config = dict(
    train_examples=195000,
    norm='groupnorm',
    upsampling='transposed_conv',
    targets='nearness',
    residual_init='none',
    batch_size=64,
    decay_fraction=0.3,
    adamw_weight_decay_other_params=0.01,
)
Rows from block 7 of a small model that predicts nearness at each pixel, named by matrix and row number. Rows with one number belong to one channel. Each number is 128 + 32 x the weight over its row's rms, rounded and kept within 0 to 255. All counts start at 0. Numbers have three digits each.
Before each channel's rows are labels from the 100 images, of 14976, where the channel reaches its highest value: "top examples" is what is common among them; "peak at" is the part of the image that holds the peak. Only what is clearly more common there than usual is listed. The data: rendered scenes of coloured solids on a plain floor. In brackets: how many of the 100, against the usual share in percent.
# convs0: first 3x3 conv (model.enc.2.1.convs.0.weight, 128x128x3x3, standardized in use, each kernel summed), inputs 0-127
# convs1: second 3x3 conv (model.enc.2.1.convs.1.weight, 128x128x3x3, standardized in use, transposed, each kernel summed), outputs 0-127

top examples: count: one (55 vs 19.6)
peak at: bottom centre (46 vs 9.4)
convs0.84:134142157132135214122151122117146063132164050140139106074088163144127081088096132141118118099103083108051136055147100141155154091094116132115112135109033143197142144089062129139115135108171101126142104145128121143122123187114174118085138165119099144057151146103152124185175177138126123175172092161139136132111167092137137156156132158164123105151140108150148142133152120079189153090155
convs1.84:151143128109073127116107181146154119075118129080105099133119124161148120135138127168091128113094124140143131138115158132172107136109142173065126079104169111129087131100065178102104141132190093195170141143148145156102054148127188156139099148164166177236091127105119184140050173148109122158145098097128164132171114092190151106115142133105171173104172109142165133135176127164154153127096

top examples: count: one (53 vs 19.6)
peak at: middle left (47 vs 9.4)
convs0.99:116147143091081126151117124145103091080126054140158129158163109100074031150120097127115162095093083171088126107132148196116113069127178159141071153100137088161145171124111149108089156104143115118136215115129068120188168185140137133121143146159151139145152123121118143092124133143138150120143103176170092084065117161207113172170139114138167130127116082093140178117089119118091140160137
convs1.99:116134182109139141159095156113162170128099146106109175136066060151175168133147174164084106209105164121141099139082106162112115240097224171087128091150114116121151162167083124135108131095202096162107100089102153165172155117118148139143131136133089148153126109102091158175111188145172151112132107098160090133144147128111139097178144121098136099181167159113116106127124123142120121106118

top examples: count: one (50 vs 19.6)
peak at: top centre (43 vs 9.4); top right (41 vs 14.1)
convs0.1:087138124142122136160190101089117117157128123124084080066123132105153124144142125126179132116109134162024122105127083147205121149110150106088155148122147114121113075097136115169155083142099142107116207128108205148088150174165130141133130126138200126031110150097139103073140093163137097118120181101144104158125127147128077092144123113136111118204122129147088122150161111130188157188106
convs1.1:155114113142147125154176161143160074126150159092154130116141199151112115087086122145168127066146122073127148098107156118131136191166130083117127105120103112094092070173081173140114142161093128075147144126142219123131108134169175155170095141131162136159154134077120182142068091136140116145152188171106074113125110145110158150125086096108081160205162160098147194148146085142164163131154

top examples: count: one (83 vs 19.6)
peak at: top left (53 vs 14.1); middle left (34 vs 9.4)
convs0.82:143116160125231124144127138133109124151074174099117165097120128125104142150192121108139161120099128081175091076111109146120083131129155111122178116113114122120133059112149107174210075150138123143077132173090164041100108071113117146066102101093170152085142141127174103071073126137178119150128145100130138184098161120122112125112120113127163123171132139144187170199097123166141109128141
convs1.82:108192119079203111140137113124148109061102091124156089118182193168173107131199106111160131133186084125121098155170155142067086100128115130111111123148087071111078132079179113107131163113150100158133154132117113172075125119155141151163118090111121124156130111138099119153058146185200123125122151156138102097175088160092136127079155169199122131130124100160138173141092119125169107116084

top examples: capsule (30 vs 12.1)
peak at: bottom centre (26 vs 9.4); middle left (25 vs 9.4)
convs0.101:094109102150148166110108130085151190138118084147120109085135102122105152108113144161128130050097176093118181149122137083160132146136178125145205121125122183135105109101096149097063117137079147126181204193133203131115048091114102131121107139061167126164145110106129180143126117133118152119119158108148137072143161167151096151121179100126124071186135120140099118143087115133129181074090
convs1.101:080075096119126123086138144119117159131207157133132088168195169162119149127115162090120130142131072124152134076168128127069111064128071125115104137089172111173120112123199096126109095090080123139151155132160085071099161171111110123120129112134082132133156087096073144124118069111120123103127136134076116165115144106104105069119062172110112150167103119087077075094131173080104107115189

top examples: count: one (87 vs 19.6)
peak at: middle right (44 vs 9.4); bottom right (44 vs 14.1)
convs0.87:130120147160157164110113160177092114138050146114158196147126083130157148097174138121131176104140119163142142181138142110084088128128112089142081119133126122082110078136148214119175122093122149114088103125139070117102159028155144155157129113122147097151073146129131144190089133138141123085120191134135141142129132099083147132115165092123106165053123120127182128136100150156068067206121
convs1.87:156112163143148052078110108106122120159152125207153171102082122155134115169183090093140153154163172179102143103165116102143136122092123104125136105140134178083101115108118134123127130126149124095121082143081089131150147063119070101116147121084145138072160172120126084073100071086111125122065107199219174084121112143133102157157147128154165129132085092122161098097080092132136090085116

top examples: count: one (67 vs 19.6)
peak at: top right (36 vs 14.1); top centre (35 vs 9.4)
convs0.19:165146150108136125047189158080197091149124084087095101130127134154135147068111108125109086123140136137134114107112155176125155115180104146144182118193155132129138139095138123088134073164105107072122091194093102127140157132132168114151119124147114092091184115107171147114147113149166143154093149168109122133188139140155114087145127183104114170087074100167135063163175125047108122056148
convs1.19:162130125118128111132153169133105085122138112117137087180128125140132157171141105098149127136067159136103154147163117165147116112140165153123161144101140168144108140142114189127107107134147152111122104101078082140129135096109126132151091083111146072075179165228190174168096159117100102134119126113169150105114103164118138116127139100211100094056122215143155087129148119093183131123243

top examples: count: one (42 vs 19.6)
peak at: middle left (33 vs 9.4)
convs0.60:172068138110203102127125126153149135058158156125158123113108096138070129139160144164113105170127123180148176045090094111128116159117085086125196127153091150164138122156137119085169205134087152124143102123123093086121170148112129098106133136092203129101107124133152178228103176150097120096118124110144133104145124081139115127068075139147127103118124126097123094128138160151123077201137
convs1.60:131196169159121077147102143178143138096121136154139073105136196088067116178214147093128131097147118168081065134124175124125119061110130166109081093100196175158119133136158103096102096182161107135099125189105109153106112083136135154143100084100095145146132134107134120114095133119167144124071115133099117128180138122126104147132116168198190157129126073127134163112096096087094147090161

top examples: count: one (51 vs 19.6)
peak at: middle right (39 vs 9.4)
convs0.54:124124132129080193181126132108162124076083130099132138110072122151142118084069151108141094111134091142128118198110126108131123191175210128154190185140108154116125127125137099098124107111113104123186115123177199167160051105153136162117095129117139057093167141114142107121118079190081142202129131123125128139119087121140123101146163127123110169134094121128066073106172115164097160167099
convs1.54:124107105113131160167155078128117161169150093106120196134148120114163130111102185113142172092122099085162093074151177143113173197193081097136169105154151146141112065196179115141141181151082134132114165102178108054137137108110099087091138196162148155147111104166109075145179130176137161128130129148135136131075132089145122140106167106140118103116098129162145167138094173170126123198145

top examples: count: one (59 vs 19.6)
peak at: top centre (47 vs 9.4); top right (34 vs 14.1)
convs0.16:160117157189107090137175157136145131132136135128132165090102105159112153128123109138111067119174177170078165180131119104095112120105169129187133160131076119157139071125106073106143109111169104117150108165104094173109153092138154098100141094139141065124107166135171081104091116189186109166108164221092070121104144117164113091158152129098136182143089086125132110074181126144063150093136
convs1.16:172148160155115173120171114176133120118168138178142137186181113149212178112150145194148136150180146157127132132162089164164149174151184120113095126118143147137129166099133154141138135106174132100105188104106156167152142114150161183181099127088144081124152141163102186179110111093160140146098135102158072126158117134121126135137165149139055035146162199109133130158165113104145161126168

top examples: count: one (53 vs 19.6)
peak at: bottom right (39 vs 14.1); middle right (26 vs 9.4)
convs0.92:118089181110112207123122160162132152121110095141128139117119149145143050113132132118128105116111137165126194160152144129160157072125159165137087115128022150121101131091101148154141053149165124155113037101097109115130098114125132150133108126155093137064113125117134105196123181145155115142169082192146121117089096064170101183117142161163157098093179158104122166147130067160112117137137
convs1.92:146148164171107111128120161088151120131198118152115110191154096099134109091117114102105098073109106144093088093156093132149132138119118210135072041135135142163098078100104154108134097072170061163150056121130171155162115030099119120116122181134118165171138131151135119118091150103131136153161146111114091077154118170163162100161072179150132093159143123160152111104146119163107119121081

top examples: count: one (65 vs 19.6)
peak at: bottom right (50 vs 14.1)
convs0.111:117109222140151179162095103122149115142148161113152113108150127161130097059079135086116114120114128159159181123189144097087143191068134121112144141153055163142101119088123142164076080089221081153137147115106145133112125147140152065156112124130039125082117087114143096137162114139190167171139143147154170100137158146151124106098140143111147141133124157184092125091085120090091133097119
convs1.111:140102143118098189133154107103073154172125074118098214145097093127146128156122179179112116115108101156183111135117120161144155179107132128134119108086124189164164138147105090154127160102144153163155144175191132089126110126121148142095136213218164160155127136099120174161134155139153130138178155132135101125128161103135167168129165131154217184127101063127137104121134194188138135140133

top examples: count: one (79 vs 19.6)
peak at: bottom right (67 vs 14.1)
convs0.71:153123088118130070144131132114126237109120181120120108164158143144141153197121114100118182142112101142179096137173123106114119094105135138100102086099075110131142102055098129126137152116107143096151066177095117153114145126131154130155130139157117161158059126111122137100083131124147072090126158054102142116150117130159105183136138130128149107084102136078100159144157109186145203237156
convs1.71:041044101098167092115091130150088103130165177131069108094126087106069065070151109085120137118158157109129122108124151093116146158110116132045114136104092109137109121109183149130185110169112139129075101109103109120158174116127105082110129118095139078140099112068084101102164107097101169158092130104147170124086130155162087129114118140137107099140078135110172152116114087131071055101139

top examples: count: one (61 vs 19.6)
peak at: bottom right (36 vs 14.1); bottom centre (34 vs 9.4)
convs0.73:159147128098174158093144149097152086158138135104113119112131105134157149062179156125092115091111079130204100144136179162114128153112120144156195150154122104085158157059163134165133060205134110121089084169136109087132136123115117123149086181120094071090111136162171141069131125163078124171120166114140140076143069089145164183071151106135132110151121115169140099137126184112126057122142
convs1.73:135145084113147139139153093192165113109096112066119123103126123165146185123137084120133164151134191140094125121145133144138126148184103092120143147112126103096186120123129145154180200178145126102174135163177164136056091184185136108130143095116184151073184124131141156155119117119126119148185143146129121192134094121093129104118068120120125198134122107119164130197191135104189168199138

top examples: count: one (84 vs 19.6)
peak at: bottom right (61 vs 14.1)
convs0.90:144133158133130109080122148132104174095115136105172070109155121150182106103145146106128153185095109110165144109172140123105090083115103083128104092101045128107139138038150185111135099122136113116189075178080116125159093128134167140157094168110096202156078110079121119099114091142163102083163165131118149141133101190064166150173172139123141162113134157088132145148128100143165184186126
convs1.90:079097115099102103119099164114121106072115242143132087161151092096084096141164144104073114110129155120147143096138150120119128101065086180077131131114137128144112092103136150092181153156133108169122138095127112105182165098158110071097155124105162102169114148087117193137169054118133119133074125108115198098123151138120107152122126167124129159157082076104120135141103129172097042111183

top examples: count: one (57 vs 19.6)
peak at: bottom right (43 vs 14.1); bottom centre (28 vs 9.4)
convs0.27:092105183178160124182143096080132102161151121112141096115132116118127123101142130122167049116111105152079066188144131155131177094103122121136177127110095137135113123125115109239134095109157137112126195085190178120104143150132110116119103133151163114069106126084097067096129109147148110101095214071158099151104123122142115147165099159127144123106164112128109149079129196123137172195126
convs1.27:143122141092160174120164055111185133113136139093133101172171142098142161070119152093107111099186136109134107109147172132088119175112143073132145153169102075075162111114097149138127121138105130147166129108187200097147085132201125112135131141145173120126123141057193146094149106123165122127156145129086136153142162080125151133119134101088099138182129100099118211208176158110159182159101

top examples: count: one (69 vs 19.6)
peak at: bottom right (45 vs 14.1); bottom centre (33 vs 9.4)
convs0.100:097109063150132107160085127104118142115139104110119160110056110116202133131124088114089118152065103145191122101136139118154088174118156146095125172174196106134165094136136133148131097145162104140122236176153152175115111125111139162102084181140143124156116169109138210128142119131113101137105096133121153183101132103109059106116118167137151160095116077133133052071151124175070135117132
convs1.100:156070116131144145081131104121123124160146098163125188119139148140164109092100117162085151108133118111167174192099156156115105129106166104103076127147129089098185158128087181121076102170116134102155168069079139148131067096117154147140119149104133091162102131119138092138129069108132075123118186095182128151106170154170142168155184047065087095193144153096063110133117155157128161126104

top examples: count: one (43 vs 19.6)
peak at: top centre (31 vs 9.4)
convs0.6:133181135150167144093141122076120157110100156130079117102124150114140154162109166082155089065090100129088093157126125167133156131153117141153199147166082099162097106175149079105061145096109137105110116129106121149101131178143149097014143110133169115100147120082157107155156144128152120152126175124094106129136133149174108074143136106150141195170139119100122082135142118130203047204140
convs1.6:117109147161135152138146135149149082102104164111101144174126127132117161065131138147133132108183192169091140090082126127127181110122160081087181094070177170094165091162114188151124209079119121123100157132159167140112182107156137139183098047141114073090143180135128148135168126093105156176093188157099105131095122108117130158118098182170098111134105113116197151157145113100126154145163

top examples: count: one (59 vs 19.6)
peak at: middle right (36 vs 9.4)
convs0.79:120140154183134114133153162190117114161096049160109164118151126127117098159123116121123179109157133143128115120153133133173102048141159163144075117136051146130145145068063089103116096163163113158135052092119133124083112122112139145126116107135137153144112160074149140077140181128110165131108086174153125073147151155166122113197143125120151131131155115075126122221094143104193067078123
convs1.79:133127186131103168122114193085113098110169185183120144187124112159166118124139139134143141158144142157152138135221173097113112123105146182182089110104120144159068094137153109147144117000170135112171096139099157163140146129145163181140107147100124139175144179172114172178088186099141125165141153119153147154152102151119135143145183127130121146135162143146148114107196104142136155100159

top examples: count: one (81 vs 19.6)
peak at: middle left (43 vs 9.4)
convs0.72:163128140149146114098134163132102154126053111131166144118136100120129029122209122125145148110172103197221161133157094126136149112139142120143040100127070151113123162128155078106194106105104170157127117182140111132105095077145137117141117125094091109146161188178118067137107147080129109114099132187121109147176106065130137149128108120129140159130118082096197071125120126141132108152138
convs1.72:123165221140133081080114168107091150113079125179195077104138118128159094190168088139098162224146137190077130141158085118186127092127126134173125121097106152133115144097172084122128065153137088147111097147124113151141167137107110106108117127103047120123176118137121169141121164165115143117095091145126149096127126170093111142132156164125172134115079091141148094108112090072108070096119

top examples: tube (48 vs 12.1); count: one (46 vs 19.6); largest object: tube (34 vs 5.7)
peak at: middle right (41 vs 9.4)
convs0.0:129109087109125141137135151114088139120093116160084152128175142136095181158102123182115121094108114113191169199147145124131127110147123117132095140088155119146177148152072125076152148105051120109106181169111085124087166099125114118118128156138118076080171150182162130170059151108093142115118102233128142126183154126098081159114092077163082190145092097148140097133126152099172157079130
convs1.0:155074147098128120112103172138130169170177119163135192098126158174098089165115129134141182102117139172149155167080085113132102118135109111114132153147168152127101157109208104105087081143109141087122092069076113106174132162087116139187126094098107085093117113155109112105168119132121087093145145104159127088099135190134100111144147047065096056097126159105113076089100078126093107113084

top examples: count: one (62 vs 19.6)
peak at: middle left (25 vs 9.4)
convs0.20:064131176178154194138150153140129103162203111151163097125162130104103216101091144162116123154142129194139145107125116090140178092111093147157141097129115156156135107136123111159112108148123188119170125138116066205112149057139127101134143136153080129139078108113115169179115157158143114102108172124117114079150121093094100101128074095147064074086118111173134068109140144065100109152149
convs1.20:144106138091122103131132178066098158173102138126095133207123089117111051148132154130071118163109121130128082117098160159143147138094099123109090150182186217168073070098133112097103099180126091170123123123103107096141171156100103147076160130123110113098114093138168080076149156120089089140144069109133117143104136149164096080123115139133129089095087119160103061077131142108087159094088

top examples: count: one (47 vs 19.6)
peak at: bottom right (46 vs 14.1)
convs0.33:139140165172138129170144088092120066113155184127106172085112127104168121077157112090096162085125096120061138167127137120134071145104209133095174137097106130089124072132123137162123132168186106111135116115163184131137081115135139121137086124136134133104127127087202080031140122188091141124142150107143129154115088147053119103156129125110112136191137181148134110190141113162184136151093
convs1.33:133177074120130149158179119127150072113127165133136138096122162131127165124147110129150137124201122070060138111130118112099099154155120113124161131105141104127112077136147136140195171116107138090107157136147188121060136082138164138139110125122181197106185165112127133157125072091126122175178185166133133122134109129075166153186106121127110198178147126144139187184136123212190164156112